Weights of a small multi-label image tagger.
Model: 32-pixel images, arch mlp, layers 10, norm rmsnorm, activation quick_gelu, width 512.
Training: muon at rate 0.0091, 34000 steps.
Rows from block 3 of a small multi-label image tagger, named by matrix and row number. Rows with one number belong to one neuron. Each number is 128 + 32 x the weight over its row's rms, rounded and kept within 0 to 255. All counts start at 0. Numbers have three digits each.
After each neuron's rows are labels from the 100 images, of 14848, where the neuron reaches its highest value: "strongest on" is what is common among them. Only what is clearly more common there than usual is listed. The data: made-up waving flags. In brackets: how many of the 100, against the usual share in percent.
# fc1: MLP up (model.blocks.3.mlp.fc1.weight, 1024x512), inputs 430-511
# fc2: MLP down (model.blocks.3.mlp.fc2.weight, 512x1024, transposed), outputs 430-511

fc1.762:097107147125081126119154136136109098088112143110096108119147152185111137171122089168155188176144115091094115101099104147221125106127140149143134139204182116193092109118106136136105121105143133186129070137099151138070126093131173141124163097136141
fc2.762:144161132128136111143136121159141159080151121121117101152137198109080165099118134145094149045136143145067125110151134144148100105125142122137115193116072156178125116135137174215123074176116110136118132169066103126160109134109134136105145118108104
strongest on: three vertical bands (55 vs 6.7); pink (53 vs 22.1)

fc1.707:131138141140141079081113145158126117148140188166155123108144122179107083095084190116074146101184100144122074083190102128127113121124106141113173168212093127079192152160197133116162124153122126179100126083149139079137173121167122140145099158134163
fc2.707:100145190137121177105146165129119173097090095097137186139127089120153197128088100103098118096141103092167174119070131101136059183112151145151103112163111198132116112167078109104144111097154139099116150160107144075188132121172123185128123189075144
strongest on: offset cross (48 vs 6.5); three vertical bands (48 vs 6.7)

fc1.242:095152152129163123084100109068127133126115123155128074063176156101143074140193109151109158176152110122125212112067149160170124173140096107080094133143132124096089121145132201115088134147086098174124124171034155164125103094099107139185117089116177
fc2.242:170109047111150085153126145181106116068108159076108190119158143111131100163100107144118146105114143127083149158120136109124093168174154106153149155193086189104159122143128105095125134084160066103161181151151112149149163119099087125109100112132130
strongest on: green (67 vs 22.6); three vertical bands (28 vs 6.7)

fc1.442:110118116181132134123156141199142122134126111115148122058124149127164132061147116133133102107163095121112133123129162069154140171113181118111112128156169140103114137150133138154078161185135154124140106092128147068103136182123125163131155152148187
fc2.442:113150155108109174136124137167134111121094126192122068099093144105041123105110118121127116065168160098158168137090125145173166134158129131103112164142126129207125142133119081160132146089125142132173115150126125131145089148148103132137089156110087
strongest on: upright cross (73 vs 7.1); white (53 vs 22.5)

fc1.611:166144125129096147121132127152129106147187129181126102145173063123097135055149148117140107124095103073123120164127100120095127157114128128106139106187145131086110139163112119115121078172131150088127123114124171137056126120177201077148140120151149
fc2.611:124155137160149100130095126161101131132123117152165157112130101163150130124144131145103123106146125109127086108096107119159105111118088125107089124065086115141106153111100097130129173085108094173104203097147158157126042114131094112116130130138112
strongest on: black (56 vs 22.8); border (28 vs 6.6)

fc1.226:125088131111148134098141112147143111102111108140126159151186140140090182074062144140124133094106135104150121086150092131121104139090154099097114150148090145128086142119098113097147131137151129066088104107164091095131149191070155122137132135105126
fc2.226:145160073099159122149117145163078220119123168115155065115146206129163099169109114092108160110164169111127124088141125092138161149094155123165130091072133140163143138151146135091188115118166128110199120122122166132085110098131123119166110087150062
strongest on: three vertical bands (75 vs 6.7); white (47 vs 22.5)

fc1.90:147093086110115159121150123053129082175082129156152115154144160152160178131070114121206121104143115143156143184154120159082157137143128181119119101136079130129138101091090110160076129106100129135114106069131166165121137125180036155183208102110095
fc2.90:104154166176142099081131125132129153090127082155057179106121156103124102138126088148058116124074103109092068122160119080123059123144162126124123122139152090140182123181176121114115076125215086162106193131117136156083117090105155138056143130183117
strongest on: blue (71 vs 22.3)

fc1.22:180112105118137091111144132130093126074131164137127125117163111197051087144056132088124146073145209126138158140145133135130100124131112118123121187125120144073109128100128165129163150095104085151116111110166125123146146080130144097131143096160125
fc2.22:090137076164111125112139100105116098087093078083124150125093099151135089145155105155032064095128090156169129093164142135139173150142102152092167069098207153136153097154116149126101068144134118140146166087089109095158124101118080151139148134117138
strongest on: three vertical bands (56 vs 6.7); two vertical bands (38 vs 6.5)

fc1.655:098115084144118127166163115108086129110169113129117088133154145094084120157131097184116100143162081145168118144135145054126093149102135164115124154115136153141107076090146168091123118117100089147119101179123093166129149164140147122160103163142132
fc2.655:195149111085118115153136140156142131154148122126137163122109111136120099098149116120182164151149194112129078178109152118085140159117111142128120127179157100151117156119148058107093141202151138125182119090135121156116099113124140107084159108141098
strongest on: white (45 vs 22.5); upright cross (25 vs 7.1)

fc1.584:146112128102122088142103120138164096160087134148146040135117153114171144086124170127099144153146153145152115119184181142094117143113114130186109148134101105133163131104135147086116115167111127184081146112130130170097083126171146099153139109136098
fc2.584:083131112142092117168056092082140148167162102151135083158131092158121116134092136098133105164138136144100153149074128108161093115154192103132100150108175125079106134142146148132149164131101164137096130140115105111151126129133125120143074180114103
strongest on: ring (68 vs 7.6); yellow (52 vs 22.2); emblem: gear (25 vs 7.3)

fc1.427:160086105100149056071134148144086115145108109176130071134117123146116157141146123143133106110113105128041098128100219093145097117150117100140069104122122149135149158139093160148129184144115108172130144182125158105144107073135106133124061129164118
fc2.427:131181071140119065112141088105087138089093146144090185180069150114128106156160154164062115164140176145143126098144084145096162141133149125109169160172100133079081087171167072139135122135151144081098076086156113109087185066115081077090163140091138
strongest on: green (56 vs 22.6); upright cross (29 vs 7.1)

fc1.430:177140098169162089120153054147136154130160145156048038194167093125134092150145119150124096124087107076134167131153072106113101116108100123096092119098090128120168122159123149162131134141111154120156205175192129081137126059107121083149152144086154
fc2.430:142122171078083185082131161111164075155172115124155180158060129076100145126120102115133099151135167102085153130117131156088179109130097130112165128129114126121201097121145148118134185091123094111175130100183177139204105128101101166138105089075176
strongest on: offset cross (30 vs 6.5); two horizontal bands (30 vs 6.9)

fc1.127:138089041204144104131149099193146106092112135115130090094130129135158121138148163115116108169089174169111129142098109143174147101106171107123083140146119078107156169120149162149104137169121126160116126150158124135135169146136084131085143103062089
fc2.127:133107116172148070121124130165116111122184149141126075133106163178117116155141073167115110128106147088112151133181154107098151128135124126133127125150170126136113090093121186145111100079168160136094118117097112107100133134107147125186178128137066
strongest on: teal (52 vs 23.2); plain field (40 vs 6.6)

fc1.603:154153114091148120156151147146132150117115118161135103156119113085163119177106185097139132126103114147151101167168113162084153149090101189190118147124132097112107124123125078105187135129096060120106096101154098102137162138112186098172120177121122
fc2.603:096116139108143122088101153121184145145089071131098067115112158103180103116146149143156086137173074156166145137155118150175149100223140114116092094139151129075115179142145181138127090074126123164133167179101120067136120179115136182117133129146111
strongest on: red (52 vs 22.8); star (28 vs 7.7)

fc1.676:170115089109129130162168105123108095153177182065073134106118167195131135150138149117140136141138124110127104108117082120163161116089103118150120176088138133138153096129178144103152141108137135161199086126139158093159121127075137149092206113197140
fc2.676:124090085133173142133161161122101103084136061135082143081126153031145137161154098148106082103166179095104106092136135112142104128139134152159134036088093110171141072155188175073187146137105128101152069118147105152140080113123083106147134136118142
strongest on: emblem: no emblem (77 vs 47.7); diagonal split (28 vs 6.9); layout: two vertical bands (26 vs 6.5)

fc1.188:129151116152138131111185137141120122106110172132160097149088157113126184108112171133151121064146159079132119182165183086197139128112194101119125119144116095139140145111121137122135099087165131133176085112081155131126127083134127131196156186137170
fc2.188:079082158090092096168105133082151094127125168135207217149144163129132112144110083147135116126155128162120124149138096130087075137156044125159132130126061073175117109161099164136124114170129070095165116189090153110077115092158209131109131098152149
strongest on: offset cross (41 vs 6.5)

fc1.576:093094124110118044126156129163154140135148058074126154090098140144083123176166126163140124113181135146131210199090128084123225122135180123112076127177105105110142175123145153122055129097150148170164143167087129159115122071134144126127163147108099
fc2.576:151181139139091164107133120093106100066174130164106092133171167119129149142137120111158193108114094143104089120156101139193165169119122125115210132109200094141212073165183146142172162133210120147115143078092138106116097151101160132121165100123124
strongest on: upright cross (72 vs 7.1)

fc1.617:178173130125161113141079132193135097156158133144157102104104102156180106185167130136148148187138136126109111186139097137103114116137106097136120150111152116136077158114180100125129184089138070125131090131036119141111120120175109095082180112148151
fc2.617:103093158105188161136205115126142193167104099155180126131184127167186144050113114135060116165161122138138096107074129067131125073150160147101156166116111133145067064145130163145072151129182146133167120118162151159063131117098149116195148112182099
strongest on: pink (46 vs 22.1)

fc1.616:107171135093150158146184114143072145180109127084174102152088095181116190179139063116174178145159146129097087122128159077118192126121089089136129142105125104129124124111170148150156129101095177136186141160134123122118144089123129114168154162178141
fc2.616:133140187112057135131083105057145100118120113183027179125138109124115147111168142216140133101160132134130113106172128061154159104115107112144116111139096134097135104135080155126136147152201164158135113116064088151124092171173085126135041138177083
strongest on: ring (44 vs 7.6)

fc1.359:077136135146099132116064141132130146115155148076121182150080120119089118142061091137122169125107106140135114096153127132128112162138081091151098191090080126142128168128099100129095162136104127163101135091134126150158123067100090118107127099127184
fc2.359:079129125144144095059163164043067096113107128163117106094078132155110149144149130134099163092086128125129116132149126124131119153163109152136101065119164088132141102162137134119136152115150152147120128134109099115157149202185121135114120124173117
strongest on: green (65 vs 22.6); three vertical bands (40 vs 6.7)

fc1.494:094105132114118129144159130136109191091107152158076065149121101115152099109106132121075113185136133163119104126113070171087101135112066104128122131206143124108154141125094108119157092099093122223124138152136123108148102168065158134131175092145130
fc2.494:125168096133116128110102149193113198166136073087116183101115127215134154182128105103117211078125169082186109107151117132130138104134175162161066095096167163114161141104159144102145169122128144159147127199128087083197104115093114108086104180102117
strongest on: red (55 vs 22.8)

fc1.534:129151152180201157083099120086134177071101093146111164123118105061127119122104117098153138129099185117060165140133105145122116106062116104150134075090107132144135130140125147082110116182117115120130124145099117131106169160164141102148106166167073
fc2.534:122130128141128118136136132159098093160144128125148070162123069131082095138115159150067123139074137149104077121115121138091123138110115118177138155099182138124108098144134116089161066144144129110074151054129148117100149127106073125134050112135139
strongest on: offset cross (72 vs 6.5); teal (59 vs 23.2)

fc1.84:165072083184193123097116150126100167136122138134161052090218160153137154109104126135157125043094160104120074053135127105165139127092186115127191063119175108138151116119127105153143100137176163107104136137170078116111164144090136127124066159124173
fc2.84:134147118144133160146160092109139132105150102062163184234094089159063152099160122126098126114184127117143107146084131145126028171159083154079131127099116084096148126152118077136170155114114138080103147034141120096113113125164089098154161098070063
strongest on: three vertical bands (82 vs 6.7); white (51 vs 22.5)

fc1.399:095079152146158086126101129118145134089131103158099118166092159137143118100145158143100115085151141138169128156110170119171153120100162102064102124123157072061132095127117161099134196164137153083108156102164093143112188110119148182110150116148141
fc2.399:135136146116108067137140182175165177101094128133145134127173129105140124170118142087186122152086118100180121173168111133110092116136174168172155160153145154105157106121102148209208125150121180162229089161179167102072135145161131056140186137167121
strongest on: offset cross (26 vs 6.5)

fc1.390:141185124088160091075089169146144192161161183165106128103160110107142175171166081121128155154159112155136147098157157111116120173129156130186086178076089169138119115135152135128150132129155164138155158166139079162157091065159110176134119187166110
fc2.390:164144141090132116205151138090133185162120130069119101140126132105150141090142172105128110169097117181170089149142165121129133106142094091144174121186136095162145184132103070149096224141126113133118123122064149137096209170146149169133158114140134
strongest on: teal (61 vs 23.2); red (57 vs 22.8); upright cross (32 vs 7.1)

fc1.275:111156132129139175118079131099156066088054169077123125108166122110140089071116086147134110115160127181136168147149133102146147129129187097129120068110055145107123128169082149124095152129112146056102174089088156109170127106159121092109124135141143
fc2.275:128117155095144090057166053099143144158108090151102154168101154122095075132164158084117153158140156086092126132125124080116167136198093126121118101152160144141124134175168127195154078214182097145130107129119098155103121169122107142152120107107091
strongest on: ring (44 vs 7.6); crescent (37 vs 7.6)

fc1.388:077156125118191160121178201132149149118167129129163089162180129120126089117134144129117143120102107099061129103150060130141144130145096157053144125118134123119083057134141126087171111113115118151139135140098131155120170095186069106134167083116124
fc2.388:178089166176179136089138181148120110097096112138105206117154112118079162118118165080151081116112108106151137140104113108182219114110107134166179121094123130187144170094139151147067077123152201127179110140124090116200106120144164162072077082128125
strongest on: many stripes (70 vs 6.3); blue (50 vs 22.3); yellow (49 vs 22.2)

fc1.183:111092139200148154143132140094143137127119145170138071137118105141131176132099155151157119125075129127169129102123160117129121135129102159112112090104155171089119157136158190162086136126130079179099143101087088157114125139150128175166151107099083
fc2.183:080136145074076104180136198097138163139154170123127104129099131165142109066168122128195124165134109119123167168180107098137123131128112106155185172055070105110096110149136106101126169103088163194119178119113103060139130145134136156098168177072103
strongest on: purple (62 vs 23)

fc1.3:133153061109147122138163111107135141132089162120026145078089124082138112161094129136159110091152135151144083105112152135126078130163106076124124148176113126154117105118158083106112151060108154102172098085115103178146181192108113167083118116103063
fc2.3:078080098136091144153128025129091144080172063163089104092129157138137171103118179156112118077167123072128137156088163116119109111133109154080108084115132092112134083116142128135101098159152108147121148161115072157084136126130060092157127139136153
strongest on: corner square (100 vs 6.8)

fc1.646:158125133170129063166135136150111158100116141078114150110077193156183133089111123125154118169056169112162102107162123135100186132083095167113147099135102173114098141134124165083107153121186159079116100077140126151130085137066161069130138159125102
fc2.646:063150109103111139111128168110165104142146172137075090140134090137136153142155109129070147141141103129108085106072130157127108123092144116079157093159158114151129140176159160080169106156107150131144078163152097101089102100127150130092104113125108
strongest on: many stripes (64 vs 6.3); green (49 vs 22.6)

fc1.433:084113128129121079152106085139119160127098157122178113110151070115093109078117077125162117197120131131106141172138071160100157129166119075155113130148035127130122181162066101131166160130147181150132079125117106123185116092172077109179088149109081
fc2.433:129150195093133103131090137091122083127140071110105159126163114140171168152163171156134131104124097107154069142127104108148094107111149139075131163149140158133083078056142085149084112140080156098088118171131137061153127110151155141115126082119131
strongest on: ring (46 vs 7.6); plain field (29 vs 6.6)

fc1.598:104049168121125133148061096120198123084090168153121144119138123128181055065108114107175098212085165146142107094164130100146106153164101154117138099172071108112116146103142172085134074171125134127118156087125115135151157157102141093140118094148122
fc2.598:168079073129105157141136146120097142124165109123112179110113145172104122145098144139084102080172139041066173134126095177117125128133065083121141153101195142118135130126104134126182129115161055134158180110110118178163171171158082093122117174050165
strongest on: black (85 vs 22.8); crescent (26 vs 7.6)

fc1.665:152118119125111128142165075150189113183128116132158121119139115086124138119102129109121104052130146051164110127148123133120136154104127064123078124105164087143157138166109160101125123078140168112039142123103125124095121099120148088101162134109139
fc2.665:136132184133141096109157096091087175145153152112121129185100116173132155092097131146146162129111135192112094144110118178160142079172152108117135105098101101114115132142183118100074080142164147148123099055156158120146086144169160143145067132078144
strongest on: blue (49 vs 22.3); white (47 vs 22.5); diagonal band (25 vs 6.9)

fc1.725:169129104156208158113156084169139140127104177095162097072155117147135122103165088130100138048111125136191116172194150093116109102101103163160139142127122133127117150125115112155104082132131106130215125173102206123151082090156142100143154131142159
fc2.725:140154160150119098133111093088116054129113073117140159124141151098172117116068141123142155198137172095129164083082173092107135143148085092119115147105139126124161103199146171093186188062115147091143097090160165118090127103062089159133086114025089
strongest on: ring (28 vs 7.6); border (26 vs 6.6)

fc1.195:169161111106156117113188144152089119145157152137086169168119156090112160112059149182128084126143089100074170137104114133113092132123031167120139106166131143120086123138159117190184113115116107160151156168101107115098045034105174116098162090076126
fc2.195:094109163154132165101162073144085173100114169127115161102119163117142119102146065155112183099171099114161176073157131159151104163139149144104147135153100118132115133121134120138147058177130112068124173104190177109131131131153150143064130161151097
strongest on: red (70 vs 22.8)

fc1.749:172117127159107093103121068157123101156130099199153117124154104117147152120139145153159185104097119091098094146166201143152119089124101176186127065071112101149168110153111168135146131173169160119167125125097123129181121089103119172127194138138116
fc2.749:149144072082148124122085107164113096163126112157183050115172170175054154118154114125099112141118172187147096137179116133135167163158177098175095116115100138089110117124132050139142150150086148164116112119136075161113130107178155139141122068070039
strongest on: red (63 vs 22.8); circle (40 vs 7.5); emblem: gear (26 vs 7.3)

fc1.93:111138130142124114152138109129127148149098092146133096173136153090125133154130163127162112136143050059106144103189187114113154114145138146112133189095128120087169128055099127128136066104125140137086127108065108107117084110133090117143143159098104
fc2.93:152137094140102083142136118127154180085123159116153133122097156092175101128107113169121086165138175135165093130196113137163114144134135124137131123162138116119135115138100154169068125095110087089195129103109165094133165112076138159122116170171158
strongest on: purple (49 vs 23); quarters (25 vs 6.5)

fc1.572:118154099054062173196094115070129130126146127182145116103107201090159144155052119094136125128151136155124178128158110165126124188130136127158126137106113116093151203130152166141139160175140166156124122152165106140148090096111119093101129104153092
fc2.572:066145111124147096113103125178155112143100193130093081157089126125136152094136147131061124123152151132112159152104092112118068131131121118143192109093051087116120126149150120080101084163125112146156124106091161112117091141128136145138167153113113
strongest on: blue (65 vs 22.3); circle (57 vs 7.5); yellow (50 vs 22.2)

fc1.214:130153107129146158152085140169083079090070117165135113140137069156091179134096171116130092126102189146099121141120135175126147087079125059123126121159092157168125126081150128122080130106176199185163128124121065126130111073156091165135133087140094
fc2.214:144195146161116127124074136113146099135121114107074211132129118110125106145159139163148202115173171085115161104126160095158157108157139117125149120087153106165169126156161085096093073140104135153138139191132118110073118164175143131127109127108073
strongest on: many stripes (39 vs 6.3); border (35 vs 6.6)

fc1.35:109151114120144202142105111136115161152091129135127120102115153127095088176091099113132146091146146134084145098145140094148143182062142121110131166128099183163090105105138053127125113175115136134159105118158081170148149111108176147164173096119101
fc2.35:197149162126167108109132126172139100136140115145168118148180147134112121124094141135111142137154135144166105116090193111120129132109131125121160115105235144118180055093136163117066186175191058156187193164151153110145136147146101107076186057142107
strongest on: three vertical bands (100 vs 6.7); yellow (49 vs 22.2); orange (47 vs 22.7)

fc1.316:101140134158105114113167128164061144196126125149105103105104152091073125129130150140142069149151158040108144112123137029111138158112067132089093117123100145163110133092145109088139175120160154124148129114061129157101109111169086149135178121104166
fc2.316:183120127165158124051106106093097116143197156173106150104122094157134122190133152139115134153088094174135174154103129108135123137089210153192108136083110068109111153140171067130143108076068119185163083117138124130167134112101119196131099192094126
strongest on: white (65 vs 22.5); blue (45 vs 22.3)

fc1.622:131126174127107141150133145187093109137115121141206130091113156164120174072109088167118159123127109088104159149172115117105091160058134186128109145120085118164103130135146125104090100206112124085155122136147115068073125099158189118188112159172149
fc2.622:124104100143132066115105111137113125124170155124019161115117089130088096142154145182111103091137117181109059126135161116086084145137130175099098064106161115152125206109124146094155117096128106161130094095132158078139063117091129091158139100134163
strongest on: three vertical bands (85 vs 6.7); white (56 vs 22.5)

fc1.565:056092152151131167119119108109123136147136117133138157099186089125163119167179120101120110176167146149195167136130103080220107111128148078107174182144100108102084179155059105118088108186072119117131117073077112160108128132164162176156146160130157
fc2.565:108125132128085146137121142130193111134184165077110118149044139157105124112124152091159132123144084066181166197168119213144182138086090154113181133163188186163151149139114178135101126099125135047172163112157149159089081119083104154137118133150155
strongest on: pink (52 vs 22.1); green (52 vs 22.6); three horizontal bands (35 vs 6.6)

fc1.8:137128124166104105159152091099124103110153155104155142115096127128135075157152106173165089178161181146135046170165153112174107159178131163079086064142065184195137166071097168125183112149148129087098126142090177155120091114187204095128122130125090
fc2.8:071126146148165087072151110157149092136132191144092107155149163155133173115092135083066129100139146091118149074085117042144070086077124123122120127152148116123122144084116121127128113156118136132177117120171135071190094097189149095099085153124169
strongest on: ring (34 vs 7.6); plain field (32 vs 6.6)

fc1.705:095076189141070139097104060151154154078153120112115153127156139131099131111115130118088173106065112069014237135124092101136139211134074103171090198101160077153125143119069141153136059152084153140151093137134086206096172147125157101101118108142114
fc2.705:121140090113109119137158136114099113183102137138132189131157153116215113144139121114138168145112129132155111142175141122155143087101159144126080140097160078102083086121132193145154107107166183102085195085125122144154141081162093141180121135123070
strongest on: upright cross (58 vs 7.1); three horizontal bands (30 vs 6.6)

fc1.764:164121155153167169091176139123113185156113109078162189087142150079156089113157068108064112145144160086113124125121113177179123098083113092154229073104113158103167140128151128121154138114142179132079162089062112149203145105096081133144163155174132
fc2.764:092095138174116152078105128144185085064125155157110147127093150081105158192111120097102134138140056101145125135150098135148208141133060112143143108134093104096171188127154115124153144139166073107113134150158133075120123176140139126184138136135099
strongest on: offset cross (34 vs 6.5)

fc1.23:182157068141105179187112125042104159123086080109177088111082214199129197157137097167114107134135179125078136157143125094120113138158122143183093151117124223149119167118112155059112097148095121190114147106096150162121096069054178085151152138134121
fc2.23:200072128127197100077155138133153093122131153121125144140129126130146164128151114136178117153110100145093127140129121139133167083137082106149188157123131116191127160097102159106162115080100088125101121119171127102185104166124123156178145140057071
strongest on: upright cross (30 vs 7.1)

fc1.641:157162112166125112090136127172155172112158145093131106084169107121140121163167082170106092174125159106174106105153154105146113123093132124144118092146076145114148108156147152096071131126139111166129109102101130126157090112134105121166184084127124
fc2.641:183170140145158086123149150118128196132135156117182185107115135171137140167114102145153130103156165127150119108129189112109121107134141147125119139082065080082131127127077165181115102092089085077126134108126138147170101101130105143093136149118104
strongest on: emblem: no emblem (84 vs 47.7); plain field (50 vs 6.6)

fc1.564:156110124115093151090148125137070079153111181094090135152154175126138059175111138146147087113109067132135126113164112049119124117064049080113173185128148136110145206109178047116091119125127123142071108156116110125142133146179096129185156162103089
fc2.564:080125100132158125071087110115085147151150165171169133091130125184135147038154183075150075069149183160142129127161080142123105140099176174143093090159132097132151120063131108109107137131173148139118101112146101172118107126116190109104144103108123
strongest on: many stripes (70 vs 6.3)

fc1.109:159181139181124116082137173108080086086204123162131187054095098138154159136162139163116118118086190070164144087158124164095127105111074136096113111147117142129163102101136140126139141144117185119115070139104142141139110075106163194142101062093061
fc2.109:079065111145139127117104150062130137120132080127126081143116164118154128134094153103161107083130087140126066159102140071156119159101146120142188134171155113099147122150111187105128107187164084125136152144151171131147144152128049167111094136098141
strongest on: teal (50 vs 23.2); upright cross (41 vs 7.1)

fc1.58:160153043175115059099164082163084122174080111109078098175171123125190174154107167087138104111135078138147139116145083180163084120076179109124051108100157149153086163150135113051193205122151193145120136115111101124136116120144186156161192157092098
fc2.58:095106151156137134145218115094104106110104115142131157093105097091130076078102184208179137158095105150160129192103117078093118135120104188195103149114170140150148085101145166132116067136182129186138131136127083084096094101127150087146095109129127
strongest on: corner square (27 vs 6.8)

fc1.538:114142116110141146128177172150109126084104136136138144103144083189138109165178114189171059122127149113125141148110148095115110110134093176146135152124130129152117081144161073139118085092104124121114091083145117153150160111129106117112172135122155
fc2.538:154068107151159122138152133151120106183091116081093141111155151125146191135148113067131123117115078172109129100151094101127199108034159088062131120102057119107188192155128115156110150163143076117131168167154120101146116146137099133106132102119131
strongest on: purple (61 vs 23); border (31 vs 6.6)

fc1.219:150121102146100130096149095132142129145145113146153110154148138123140110128098145168066094098079126111120117163225199083129085168172099119152129069086132129142092128118178154134127196125105148136126119198088132130166072148111135183139138121087107
fc2.219:167147128163102151126195204093173109159146197151186147191105140119151127136184126169130114138109125144132144094150169150081141148154095110115145152148080074141113124109142106138044108126094097094082104136089120156127155167159161085129079113076116
strongest on: upright cross (28 vs 7.1)

fc1.587:133159126081168147124148157101068081164103141046134103110138084121189158113128104148138172153158180110147130207095138098083143168082121142128122113161125085078055120170139045058225082141113119110097096066159117141099119128132156082187131154135159
fc2.587:104153169139142148118109189200166148101079166101185160131123082108117134195108141106095095144088159120148128128143125140129138184114116121118187150168146170155144109111084118102084142105185116106204177172172178089111098086061151112127142115117097
strongest on: pink (51 vs 22.1); white (46 vs 22.5); offset cross (35 vs 6.5)

fc1.312:045181181110164073115104116116051158137171100086115192112118136117140160138170172167169102142139182146182120072187159213170110100135130084142140134160127174168103051114109116098163169132121113143105143131140097090168119122143194150110130145103121
fc2.312:131154159143096220195143143158115105076096123151119133163079164108142150147127098060120124134196082123152098129158095098129187158129134139109071184193081137146132142167154060142104106134065121151099148191146143119133106117064118092116069144116149
strongest on: green (63 vs 22.6); saltire (40 vs 6.7)

fc1.231:100163105111140111172114086111119106183139136140147140168156162142095147131134110131086139145172075108188129126114138154158135191139153082151122085164189130127133123133174156149129234178154173138181149117102114163139181098155156114101135151111138
fc2.231:187078187073116135093089131134090077125150092062120154120110106148112176129094097126105115125107172105090130172181084073147073110131189172153140089097100120178158204132168103175059085067112144152125170116127166130191140151133173053181132141207098
strongest on: black (48 vs 22.8); green (47 vs 22.6)

fc1.429:112163066177125152137173160147141114143138115083129092125115146148100122113109103132091145142073168062146160116090161120072125090132104083146172128153126076147112138103099155103142044113174089138117141065111125096084206139096143130114071186146143
fc2.429:104119092085144089116111082145124088095152087099084101087137125091156159122063107150113151139181144149096114039083049086153133128146116087108096155126149128128174058159150148113132144146066126139154115153109169143122068119083092193107119115129092
strongest on: three vertical bands (79 vs 6.7); black (49 vs 22.8)

fc1.465:123133116091184197140102159092097159127081140133124134125121156128050200110133148117090119109139110086126106120169169098130139146163095123161195099149117137133165101094115124124131079101144119159163159159085133198125127096139118158163099124094078
fc2.465:128121096183125131090140095100102130145144118143128168152066170122156145108155121083188127117125070140177141131125059142131077145152154127098125066147113169191183190136136130091143184088147193152121170165165145153086158124100146107161149155172151
strongest on: offset cross (41 vs 6.5)

fc1.299:120126165113160077129158115201145060079187108102133158137110107165170062154058119121124122084091116118145163111145112099123138106112114133126113109100143128085132100131144133194102099144176143102201150159186111124137105114177076113126084138112143
fc2.299:144117165120076214158126163108159137076099087173091109137103184160091163094157141099160153185124140113098174137126106161089111136113135112076052156161074125165121151124139111125144140152120170211119121116113121125174119143111103125104105121210167
strongest on: green (50 vs 22.6); two horizontal bands (26 vs 6.9); layout: many stripes (25 vs 6.3)

fc1.287:113095108111085098151122151164049128129119107109146137178139098164122124134106127113166164163148100098103118098114083128051106161119098114101115159162095135156105103059198152105121134148146143150069123162112120136135092096098121101140238159089118
fc2.287:119120174171114160116150116131058143147041173114131159108120150109138103121152113114146148120110137128147139095115143173155140091090119139124151196131137116118152112122124118128159132144149163110177123141147119078095084129157129139130105173164142
strongest on: corner square (36 vs 6.8)

fc1.173:135091117079123133139150073128119112108160153133127124075123103169089145152249155073060122134180133101062126135180171082135129170103104119138162123110109053174089190167104126141094131109122136145111133095103103159142141051064164162176143131147144
fc2.173:113112094104136154077145142110118118125151127097103065165135136141151114130115152147130157071147157113185194162162125122092131175182184130190105093139145152146130127121190128148097162127124134151151101198143168140128113114140113096173112139126104
strongest on: upright cross (37 vs 7.1); three horizontal bands (30 vs 6.6)

fc1.274:132069093171111179121142161151173114112144158168082114128090139104125129144151233125111109186119074209138131129176108190150101107119088105139154110076172121088165142128148115154120126151106140071107080156136118132113131052125134141098160160105134
fc2.274:094059168128151113116151200179117149124179123133149118138095098136200172142153113157111091180141156134079120097134169108186144142106126141151125112147131119170202137172075115086141156102174139165125125119166070114137129147100123143153160095157154
strongest on: green (51 vs 22.6); star (25 vs 7.7)

fc1.601:160118172110157151097135145119192117150169167111086131209114135159116105165179099121143200169118143154128140144128125132131123139146103101164151179190135081065129166111117138088150127135085123177135110168154155102172123105129101172158138141154120
fc2.601:182159149139127101113156142107157089095101137130145096120197121117165056167173167189088177135103091080129137141097155090104109126122111087132120119152057072191125130107152121101142120102110064166133117160133155107148139156095119110117138129033065
strongest on: green (76 vs 22.6); two vertical bands (41 vs 6.5)

fc1.736:137143061103092065103150148140100099086055115089051134080215136181120096122133097143124169117136119137142196104086100118153141108078048126159107148164154095088132133085116125129127172128082072151194122119113159145096163163159135087134152145135125
fc2.736:132095101104121143157128093166104134170151081130082173105120120113119137126154123143152144023094137096065139120104106145097067086110104208147105152144117172123097117166125154077084108088153179121164111127106116137109121157079153116151111148109103
strongest on: corner square (74 vs 6.8); emblem: no emblem (73 vs 47.7)

fc1.263:100142166116092095160110135136101136133119153145126146062070116162135104144078125140132170154154154088134133187123112081088084116121167193058119101152113201108139144143203089116098153160100134136167117133088135158165114129126128128136186142156121
fc2.263:117166123105179115125104106145134147122076068141112070110075129132132135141144176101066107138154135116127120135125107168111173116113091118135177144142112067150095136118117183143187134123110105134116126015094151082166148091100118105100142112118082
strongest on: teal (48 vs 23.2); yellow (47 vs 22.2); crescent (31 vs 7.6)